A small model that predicts nearness at each pixel, trained from scratch: 64-pixel images, norm batchnorm.
Rows from block 3 of a small model that predicts nearness at each pixel, named by matrix and row number. Rows with one number belong to one channel. Each number is 128 + 32 x the weight over its row's rms, rounded and kept within 0 to 255. All counts start at 0. Numbers have three digits each.
After each channel's rows are labels from the 100 images, of 14848, where the channel reaches its highest value: "peak at" is the part of the image that holds the peak. Only what is clearly more common there than usual is listed. The data: rendered rooms with furniture.
# convs1: 3x3 conv (model.mid.0.convs.1.weight, 192x192x3x3, each kernel summed), inputs 0-95
# convs2: expand pointwise conv (model.mid.0.convs.2.weight, 384x192x1x1, transposed), outputs 0-95

convs1.124:149165179132087172128126100144134119128146137159138134159142137128131131159177086134182149160161142112115169116168122133068101138122148108130134114136081161079159069119105127136125098170155133141178135144104156124071138097158102152152111153106151170161116175100102148091119098144178140103
convs2.124:147185147126128132152092140143113210198105167131132074092142097088155124153108234116169153043085118159074204131180154103064094124089134123098141169101054102096113125120127150125128123150084098114120110092083111152117205106108104141112194105128093203168107163132131128107207118184165116141
peak at: centre; middle right

convs1.117:067115153106130106102137112152085127135098110134138169086142160184138143091158093127145194107099113090124147098145102116073109118099191072138135131109103086108149067093127147158071146051088099061121120207117140129119172133184145090160101170128094100110092134043159129158104074116187149147
convs2.117:191161100171143122109143130136101072112144139118151111146176100138088099091131152156200105132112143154183152149155171146112151079156117170224106125141108128091118141144115169089098150084206126051127156112122120142138145139146142166150124122140069102137125115150179150131135110133115143099
peak at: middle right; middle left

convs1.91:135143131120078150129172114151137066170145147081086150101181128108129117149133118091081120108159168177096078099147110130094147135164200079176043159125099174105104150160126121136089178073123124134132097163160153158091109129074150060156143182114222129114176093161194157070074097146212138136
convs2.91:145100114087123121107129146122091119131128124108145138097196157117080136124131135152149175155132143086102190146113205176144154093135116129142109181124137123122111119202107107161113179138124179115159075098124197089118145138152124114101092129097093123134081116145111151129100125150107145138
peak at: top centre

convs1.188:156182127161159103103128082120125150126105065173120187131146109131121139101162170186093161111146193076110117135124118073093112172163101096123132096183111135108120118134159084197131120167110098191106120116185160134134088102168051129145152123099123106075078048099137140115163116122098139120
convs2.188:100078155147102103137189108129111131058089146183138098125113114100147167147128119119118143078161145084119114125149101137138102129084168140136119142105166168061073147151137142116138158101160100100124127063100171116148123137131103106149114127068154118099154151195081118121118135138125116186
peak at: bottom centre

convs1.85:108074100091154123178161072081105176149084109127094103097075105098138114068240165078070107131111109112075099156180080081108119116139147150154138094143171126103022120082160079144170129108099105075129107150111114065161139108130137104152120098158118130102153151140143071161139141100083104158
convs2.85:160194136124176179105123107133100100140173123110130222097084078151103135118132098176155129153064142155098116089051109111160168084129070120151127092187109143117175115113084077110129141082132147064108105104091110138142146125121146200148175153137110094098071111105147121135168133163135108080
peak at: middle right; middle left

convs1.69:134128103154147098079136168095120114111088118130098184137114097135152069073134128089120126135067103082052070068123146109121123130083127135136129157142180113173133088149120197104108102112074162161117179109105143101148109109081137060091112046115102098169096131119078145153125100132148109123
convs2.69:121180137145062113141101106121158151123151148111128147128113141104154068125173090095160076177195136137138113168101102140108099121085120113095177145070118120175082107179149101093133175137084063099053199141210130164143107157092112121130151132101095134162151136110116242124158128076118153196
peak at: bottom centre

convs1.93:178144171114092175152124135121149086089105077110129151087164108093156142127125111104091117080081120118117110124143121065090144117139058149115138120177093148191112098116127096152147109147160129121065124147173159088114156130092080193194065085162150129131127143169125089144140220113119123065
convs2.93:075136071135145122121144134126095134138078152152101129121095155114105141084147121154154102154155128129143093051184126167131076164117171143115123136105196138163121146100134145079136195164116116174163107094083125219154112121100099130128130165134138194114098135142173151155119117165138159163
peak at: top centre

convs1.89:156171123081157136109136100114101082057092111092135145105105116148129148167102143148138070136092121134153177115193114130154152121157170079148157145090149135195072043183082136114119106150101074120068133132142131134198142059121125124178139110111174166158139082194094085141108200084145096175
convs2.89:152143133148143126100138126123145133150151148096145149143159149137092091144160050102124141213207143140189185110132180139175107103146144158099139112081083145106108168197076138121117110147136090141131130215095109049117138144193077142180176156138146130170171135134139135118077135147158082145
peak at: centre

convs1.180:144165143101113102085082128067130108161182131105118086088150128145150145156021153122098096057112150075170105063117118074110133133128127174100206133167164099120154092116065154134113118122157116083144126115136062119119163137153142128123100137114103127150172117117060118069170137149125083124
convs2.180:128075119112101124127128067124116164127113133127132138153123170124133149084155166162079188191198085143061086135111085107135171112140172102144156160156133139135124163085114136048155144141136151188110097115147092196135142140122123098140135108189169188126134098154137098089114131140141161168
peak at: top centre

convs1.36:143138195132086165164116098120175121156182092087079139160154076138124107131150144091066086145103084182120112119129121120147180118135110146125148151123109113110098105165121096142146117130128110080130146144143160079124151089136094140104102077067126095098063165096102169117139128067147136131
convs2.36:094100144104072128121172173142085141099119157083116058126141155097125079200185075132155096190116155124149136158168095193104110178101098083087126108108123105110199166128152140112102052123144139131126127057130148119167084128116185147078170113159189106119067134135102176145085128154121165117
peak at: bottom centre

convs1.154:104165172210132079119125083185191091135143170112129098078174127145131189100204063167081180168077085120127182129112139180087130139149119090183091135103136085158117110129122110136090116113070138102123120138093178160119124063093105180185127088120097178175080148120134123089170121134113100176
convs2.154:132113147120122123141092114137105110148135159039114087165126077122151120130159082095114099249255140114129146135116132098095102106076148096140102126145133138147149102167126155147096114132062140085098129159134158186117063124132129137122179106131142150070070160193058132121101154141153165128
peak at: centre

convs1.19:102102115123157098134158078137141102105141082090111140197173163170059117099072101148074146152090121147118118141141128097098130119143134089138054147107171139119030154140114021170118136128098157200018106102137162114141104194078159089164132110137151159105088086136124163116099140127111139119
convs2.19:105080151068117116188165140128115072201161054120122099120184076163157126150084177094142108111149135128101112106111144166206148122073143085106174144114111157083062131144073157096123147157038127167118152135160100107152111103171166162141080068117109160111102112102115134149137123145121126187
peak at: middle left

convs1.138:124068141090171136139110157144144123066099193125095064133182096066154147134100146100120087135144127183111113152171137179173227100082064133164146125128106134118115140139087133094121120155124126101143125107167138120110153159117094139134114062098077180101133178133098129127196102135058129115
convs2.138:158167100126074123137144090117116131122127160179119094150103138137130131178152127106154124130141180107127134176117145111071148164110144196118150093106135118140133168130174100034136138187212095100048135116160119141111153138176072122091086148147152090152130220131145160129113113164157119160
peak at: middle right

convs1.189:098159129095200115147088093159111070101088172148114134130111113080152176096128115136126104156106129128112139141102139142199166110111105145090131108147091173131070177141133090179152130092125096123051141218164138208189112119156130164201136072135108124141082178131098122132095108166116120131
convs2.189:114137146120126116110133174114131076105099149079121132116091146126067090216167114113110125103149147137116121123170169189133101202098131123126110090136137074131143104163173140136108090143178167046110109145140194111131119131088153116105117159054115135107153113149081181155089137119083116142
peak at: middle left; bottom centre

convs1.183:148188102161114151149136112034126192163116143157161143131130137116140113126107072068209154058134137126100163109096053084107146154154145152135078112128148168161097124069098114187087060113108140102142122142165128153151141100160159122094162073140107118119108148085147120096134041162147104129
convs2.183:111181171152091132128093109136111158101131111165116093099085154071166127068154073147121161093146131127132124169039086125071166141116140222092072136143082167094160145147160117121117124115181164115114090167133121103103156127146133088120153122138121116176107147181183093137148141135142090113
peak at: middle right

convs1.133:062126203100137142141139145118136130136119122090197133116112131096181109076102129141112125070139142134086100118134116116083211137107143129158081115100083150149102117082131108128158119133134094106118170164082125088119130129085112090156201093106098119079080194113199150135161081164068110086
convs2.133:094133125160116084095115130112196122098070125164143135099105119141194083152157097107178139142117131103177096162134138132080104126058171147144124125129101140100162224112140107126115107119205137106101103047146123131126100166136179140114113092168150178164055170135164134108121122129191136116
peak at: middle right

convs1.105:132111223156134159146148142097125130137134116112135153196108107113149121158097149104105129097114141166159118173110153174139156098094165141106122166157151094095104130119095152129084134136101132154103140076094099101189186117124117099107072105139122131127147185182076151089127130139140130124
convs2.105:098148114178142143084109142127081130160121130137135108144100141108147153116181138093218142138122140115083158103140053132162129147114099138116109123137159153119112253150170136173195113095094094158166074102099151106144128150131147134099096156151138125151226136115116109120135136107184128133
peak at: centre

convs1.22:177054151068122125123127107121119058133119194105141116129111127131099092128113159160150161154090123092126147157119151127166150126159118166192134147087124125102109157075145070100152173157154080126114133140075201136134100115109145135094148114118102156153126130152102180142103076175108083092
convs2.22:156097144071118084162134125141125167126142129144141099151173121102153170129157046113103117198135121162053172157153149130168139081132140117057113086147140125132125104091109177172144149123099126149130111211099145065124123125169105107137075149114134128156148127110113146145151114115141111126
peak at: centre

convs1.120:161145119152116118182119123139051099142140117166127156124147165173180155066106114090090129161084177120126139143153174133092093125157148152139113092120068107076175116155153178142097136145110153201149085117108140125118098096118169129079119215108152146057146089121082215111139062124151129113
convs2.120:146154113110128133142121163131118100087114195111136168137074131083059158140131118180100121143121144107090100194071179123141141155150127079144104150097150105132168116098118113115131114165065169114126096125137113100133079109100160140139163097104148154103164133166108105108128107097075144135
peak at: middle left

convs1.135:121131116176118096140120094111117117126083090171123188152141164123138119134144135120116168131119118196112081108127132159120134154150109078097074121105125151142111157140117149125106173129072107140097138086136196086082115147154142162157124154101148115163151120164189092156083193147118128115
convs2.135:130158176187126137114131109133099117075132183096108218166096112096116107153144071166155122255111134134025160168159137100121115146135140188136117132177170136065166119216120063105142089105105210046144084133115154165093100147192116123124199170128074148122065134187129135112096128077154140123
peak at: centre

convs1.95:122107155156127123155154162143119115187158170107194134091163193125156144184107109123135110115127077105116140159109113145130140144129154156135138121186113093086095124177136207148096198110130117172134136093119207145106106147128152107091118118133119124193164154133152103122083159154157183109
convs2.95:117122107131099136112114120125168071152151120104136144161073131132122132087073127159037096233167140093117120120092085139081124136159105124130160127167113098147171074221119130079171077093153100106115137089081105150157135147085083150146092160137082127096159094170089135152142142107132117134
peak at: top centre

convs1.55:132142138119098079145100136175051086114154094084131118135172138117142111121166095171101143126141176118125086055145137077047113180162169162181104104123140156085116123115107159183110156125138132186166101131098140094062131107094182106120148106149137148103129086126151172165127111136111111158
convs2.55:163170121079097164110104153124106130131132153095151172139092125116110127125103161094113148168249171100161111068120121143099119075167125113137184125097115146097124098177129080113104141113099138029150099125120116138130083083114126136133181156096153146128104116132131146148155137137123175072
peak at: middle left

convs1.2:162117136140098111147089126141179130133106161077130133170160124112099154139161176070088133156148063149108141175125094090120155159149109164120104084073160161133063130094171102121125120174175095086175113152172127087073177163165120171078182110114150142075113116104096125113112182175141091115
convs2.2:183181127168103120147129126120078130126086134129091110154152152133070112138163103112192138178179115124134122175000034144114175151221121138151105112137101119089116203129114112127121128110113127127164175094149072150113129156140106102133127131124180104109089117130128101145184128121155126105
peak at: middle right

convs1.57:161097088145106103150122142093120174153113109147140110141128113184092112132076094118117146103132177133114082103143119137151111128162102137066112154192094135114114122149116132151116071023106159116114146130138118209134145110150185137083106189139158095076184147121175089098158124065170116165
convs2.57:100150216118109115115119133128146134107136115135115123120199146125134101124139150102174152190121125126106229148133186094138120149095113116111130154121154130137100127122103174176149120130125116115080144102115195155134103169171143082113130126143134072106179140120124090125116143153113091119
peak at: top centre

convs1.161:158157119153118128166100112137110135099113138150076135075145124137149098121144080137119131143161154159132130073144126146087165203075153139082087149154152067073179036092103107073105100159126235092094115109095057170140160102157107139138115143095131129122119132106114146132129101140173125147
convs2.161:120103112156128091163124124130139124121091047153089133169191111111174128132133175105134060065122121121144117156118206170092133109102080116151091177106144109135132149086129148179093143139060096113060137135096151102141179099037181127122079063151152176077152113141117102112126136086162132124
peak at: centre

convs1.68:170081133121086106125175083104119161126065120120144069088103139089166098090170171081089137130089125068099136102162087117116096183167110112135168056083112096111087093100111153128140133146168082195087095120120093141146134135143110135142228132123163178112127100137110080131147095159105118145
convs2.68:144233178126130185115138127118145148129171170167108197116098125149102150102143081124090184132068193207122151105155107125111161076165121165079106130157130126161136123063159133114124148090096130073163066109116081100093176126132103121101107133102102103130139178123111126124122138176129144097
peak at: middle right

convs1.96:088135133185101158146148149121104112125128119104112192126138153106141148148062097152130115145139141126154115072099159120094144141058214146140144149116087148109182122130107170096106103103080194157085102141110081146116191142097142102128106129132114097145149175144114076107119103095168076147
convs2.96:124124097074112096193110131121112155126140092143129170155182174150092130113123255232157145020049119163122154085107169138165142131112084165188210155147124171180084119131098135100065136127131149157092140117144122102128161118030194145121055162198180141136070094109115116128111119115141124143
peak at: centre

convs1.48:114080152121124120131146153132136101131180076157164090037146141103165187143086107096147073131136125129079128114127139080084093129092131149151161124159194082087079175074107099133091189186188092209133155184110141148124133134124145149124087142130098133098151138107124174079156097120084153110
convs2.48:164105223087121171128135094140117186189181122130112144090118134132109093141154134123165096200102130175081082094177132127104099108151126114119143114110082107156091100093102154113152141107099124129153123141129095171133102102181087219153174124115143107135170142122160132140127124111114120114
peak at: centre

convs1.87:139142080094171112156150152211118157157068117082162100099150060104082094145099100092143149089154153150094109048177082111102092129100159159064090138151153169148090119172116135102103099120142084125128141189163154130109113097098093148155084175174112154116110122160209089101141126132181063156
convs2.87:160128076161179124109143098133159093181130139111127210128155096128089084128194121154094162162104092094122136091112151115145145101152114125106144144140104131110128093136123072089094125114134119097156156112154147132155076119141113162098147197101108111080080124162130142135108135107108106099
peak at: middle left

convs1.60:206112154116141152141178127103108162145080162151156157147115136123176098141106145088097105080068162083171016087152126095134101118157086138128150093097139102088103121162082201080137100111074149103174157162122136108190091114146127127172078129157136157137100092149125132103181085156109135075
convs2.60:123098168138130131161097121125163122094093094111140118079144161155046122116105094186089142121129157198149137127165151181162121155139149118095170121109142140144157092122171112155093165123086139115124109161128038140096105091071175102151206116100107151112165124092238122139102139116130152163
peak at: bottom centre

convs1.168:144170194134111102146180098150163128101193104142143152161078050087112103058089141135095159163109083131127115146091118105116148126076111129103140113144141148118149168099091079090131167164104079137064120137120152129119127137149082196153111113062168159179077107121162093110169094115111160142
convs2.168:057085123114093107143114167106091138105087140147155057105120152068147110165168148108138141123120171112134126154167121139080076149131203144131143129151106087122148147151109120111105127160134148207149130118130125157134123164090087084131125124130153187161109165160178103133165110116126114140
peak at: bottom centre

convs1.99:131159153163156129156172123180155083147159154152090116171160118162107098142146135188191112088176077086093096123160090144161134145125053113157114117187166110104104140110108146117126079125093110116146140158127176110153154142164142121145139115111117151162170102119152147070148158163191144116
convs2.99:133135199135127143139113139118122159202134114114119113092134093114204152125141155161113144222134132143129127084151105112113177179099116130172083192141000111136144130094125191125177142115134143161117146151099118086137116169128102152108096090101131145094170102130116124101114132136102133170
peak at: centre

convs1.149:149232137107150097121062134087127072079102075131144136111127153138124140101102157165060153178162107119124099148142132104100139114102085130136109128138135121088103092137053138166167121129183091121111077099164154128083116099095106105161239078087095174100106137120093105092162118156170044082
convs2.149:106101113143135110099131091114126183165155130190129090194129120117086104161114056122082106171236114144122092118097067126167109140158144151090110142142090086122068095243110088139129139122118127119114109141127135068117132124132091097124112135107116104118029126162148121132106148112127114095
peak at: centre

convs1.164:135177148132187123144101109117161129130135089107201169165115154140109116152070180154137179140109161105145100097105094091101127132117098162113166139116135095110102084188117132102118192169123149082101164132112141183136101105141142145155127122135167188108130132128155100028161090138122141107
convs2.164:116102053153115150077126149122132134188118082131134150144144148087148160137117165131134140000195135125092084127108129145185100124112100082163151095096171161144121108120160090136146126138131114117053169138123130133137129125075118154096144103137145130128103129136084101140108116145103148124
peak at: centre

convs1.172:152143138137162167085153114091129137133148130101160151146135129126118137135100088115137093134106087165086159119155153129123116122131121054087113118186177086169102160156151109108109115119102151162159088121079120155093142164148104135112072131109152155122126121112121165123093218114145135061
convs2.172:129153143132145113162159152121137109172077060143130117137150122150108149171088156150073105110119125119070166096115153139119119128125169131149144166066111122137087125081100146133088124125151110084151149147141117117150163077154175091147088097115127099084138117116163154112102138123090115144
peak at: middle left

convs1.175:158152137098101161157162137116146050124149136167124108149129148060083124151099143107132086139123080111115124109156150207155143121125142125148130148172102141138170105156137146085159140084115109150189182117123163116090118194127116189167180103149095158154166152069160140129104164115085138128
convs2.175:157126115145135095085114113111137162143104094150137107156119212087072131086065080107131135255065155141097128110116134154105128170128155116095123121068119095130092128176162172144143123136137193175080122122174137097118155153087088120141118072143182142176186162127104157123073118119152099123
peak at: centre

convs1.52:176146086122105089126138107123104161111113093163108138149137118147139120111068130099108083129136084116152114133076119052060175165135224127133127180062121176120133127172115151188157120103155164099180134098145078138159136083144101112134108102134144093148118113120094151127148095089100098083
convs2.52:146121109083154142117107164128155147124157112070172078146154155045093097172140110175092112100124101129134193138187127166178102138164125158062177151101147145136159166167106161157115136141094173135107131151202088130164058162143114113127159126128148096140144106184076182168132134150141171139
peak at: bottom centre

convs1.31:104113124123108147169093165150109166195098098126121106121187131107157136112172098161094139203123124064110092089147120032078129167163085128143138157133105123083108165101145138143156117102152137133223101160157103070092154150117151091099146112131104133121136095124181139148115092184134140110
convs2.31:136119146135132155074127109122117147124147105112142174089085131133117144139171067159135144147210145127088115125121208116105147107120116161104147121139042129123151172124134088136167164091139155066121068058105143113144106104052085181103174128124157116135121126169164083122132115164146157113
peak at: middle right

convs1.90:107134062109131069135112122117122135147128130109127144102101160098092144086139039077127084119059130149101097143192135100093157177179129089118107158140091084101111108170085144141125173095121121164103133112091094130162131150106103135137063117155163120121130092089114115099137136135072184166
convs2.90:102080090112131080109139118123136105121117095099113060063121062090135129188124056088124115146093179120194065071143153159097130120115147115118150122101147165038109122114122178063115158125099098120117153077166118160156165108158177071096143105105150127135153103103084171141165131099113177164
peak at: bottom centre

convs1.109:168136109153156109114184133084121155157151134100154137160107162123112140126106155129108078140139168062129098085081120097063187114147108173111137139154208120121149094141126172145149211153087051120111161146149122114105168150161150135089138161119075094133164173109091161140105147148112155110
convs2.109:158123190140124124117048117126143133180134070090124182081161081136149136145112130125205143172124114167179145129148115129141134114134131129120115131082098118092142185137087132146180146114154150119150128127115139126103143170102150163178182118143105120083105082155139153129079112113165146121
peak at: centre

convs1.137:071101118137067098175152140139204140113106107109146108122157155097121191134147133071101133184132116111055158099140126143146132103149128179144052139144086163131084036097091136156127147117080112093054122131101136142101125112109153126165134135191114129136150146103117114077131140141107149121
convs2.137:114121113127122128122109137126153109095129113118130123156088146146118160144119125076085124088109178146126117104153081169112107097215107117123122088128080174130109148123103125128128157146099121120138109151138094152101155089089110115115127125094123112096151141124138104147131123093150146117
peak at: top centre

convs1.162:141177106120146128161065105146109190084148062156157134091101121110165109112151087099165114099073128151097107120118068115134103040132217087140135093085127075095172127157152109035137081157136142134157169135091119103114117146155089106093092107125136142106105111017127112140116148090116131104
convs2.162:115110089137165134144094167145129137166144118103165101086091157075095084148100119082112140173197186123103115131124102160187148140125140104163172098083109167126108132107081138083124190135111180110123183133185115163176094070191135149126105124125148107146071077080150179126161136146108147105
peak at: bottom centre

convs1.142:138095119169144175155120179095138140161120116070133129170127136148113173182125147112137067193153079173095150085104163144093128095203123092169059117128178158203093148117150140081158131154125095142129118122152150094137125145092134101157133171059095167137160120175119195080096136130130134193
convs2.142:141124141142127116136119113133124134150118131146131096144074100135128170139074147160098105093108113140122121119158086115109125100140113138089108133116146178101163140142170130081103111142142096156119166185127094148115142134111140108119095169146130101152200136136118139115125136128174119142
peak at: top centre

convs1.178:149102129162097142046195173155144080097094205133182098101111136124191096082175183099134107141140182141105076222071147167098042107150138184153097092134136145146126116075125163136088144109143034125129183186111128087136088067118136128106145183095089153121140184108111144094149106162109150189
convs2.178:139094126099127098093108064133147101101090137089143167125129098098056115127168173118106098102019133128130073133065048144162142110137076087121129116193125179103144081146148121097130122137143163076113140143108093188117080123202137124138190175131144099140103145119122115118115122118130116114
peak at: top centre

convs1.169:132138148181138134153076117086133130144101081140113143119107099067115136147120163148184114142114178108101149093088158111116154089126167195094109127159194155165155120073156069105129146168119129107115134106106157126161117201139123152139117099199123175130156207153098133136152113150139100110
convs2.169:140092159107142147128158107119154149115105105150122080100151128120147133131099164162177130033026091145168145134126211124169131090113098092189173093125128158151073085091164125172161095111178107141154057090119134112106146110129120094133063107132087101145178117140152112113158126108151084144
peak at: centre

convs1.181:069151116128142166137139085101189104140227110101123141134156164092081131101060140142140105043111120182175155132116077093145159089152129089145155164142143092116083107097191144099124136149175122109093087100088131120143136209121204108126151145132191125169128147106091140216130159228121130155
convs2.181:113073073068148108142170103134136139147160137126158160136112127117095114125098202166110083078190112155187084142108162147127149076121151143201111167131116119162099148169053126083209190115140156116143133099128106083138155133207097111103102146118152133111145112077110149131111142144100141143
peak at: centre

convs1.59:161157088087183158121132167112108162153090154090132142144122172149149079165094067063123151146070134115118074089177154123107177099166109132134149187152129117133087113156117212088124095084115119198125092117131156094132121146143107101157146173189109128117126144114139081097102143132165090140
convs2.59:119162161098111155099138108117198199098127166124122107136073113147143121151105149083113099255135092146125119123148074132139133119175090115116115124160192185168119134230184133114145114144115154148123121109127115123108168144096151152145168137128190144157109166176149144131115129139141159114
peak at: centre

convs1.65:089105140133109111108133184182176131147096099111079113155140080160152129129113181208155138180125094130194194125155190118127154094120096077102155130080144161176105137108066195130155108178143045133182144138166107138084149100138148110130091130122079172164147127194111197098116115131119094087
convs2.65:147088062114139160154135125147109146134166114122122056182141159153094122109092121096083147092149101118038096170089126140130146122133142120098134154131170081077073104119127148141130092121153153120131204051130174107135130128146119144105114162105120136140127075135128124117132123072120148138
peak at: top centre

convs1.148:119116162098108105134126131134123124095115134130157136128140146109159129071127071155071094183071028160082129166108104118156154149164186088138114130152140125116087125189104101140109157152128123168092194130109181139131141160109088131215155119125118089144104143185140131109069146148110140075
convs2.148:125132122142088107183107193123146115200117063148123076139113151154129108129137158157110147123180095145135139111146108162111129094126105120126178158112093073085127112000128132143138103157076205130169116154121082093136082103097127108121166071144145126066092098140130123142120131140114160154
peak at: middle left

convs1.129:200131085136107111126142080135121131081124105146136108118161170095112088125155143121141155127124135160079117144143079068104090147084148115082183137180151061156145119081149154138130155143118076084106125030135135100146140171140147109129111141117178159194156099078047150131159131164133126177
convs2.129:137130075169136130146082168122165120101114117129134161169106132104082120143113238104157082130051134184228147051130103117163158098152082082138213128127067096081160136089111124120108122127125069114107135180097149133143115140089176154121110134161095116107101130075095126133098133094156135093
peak at: centre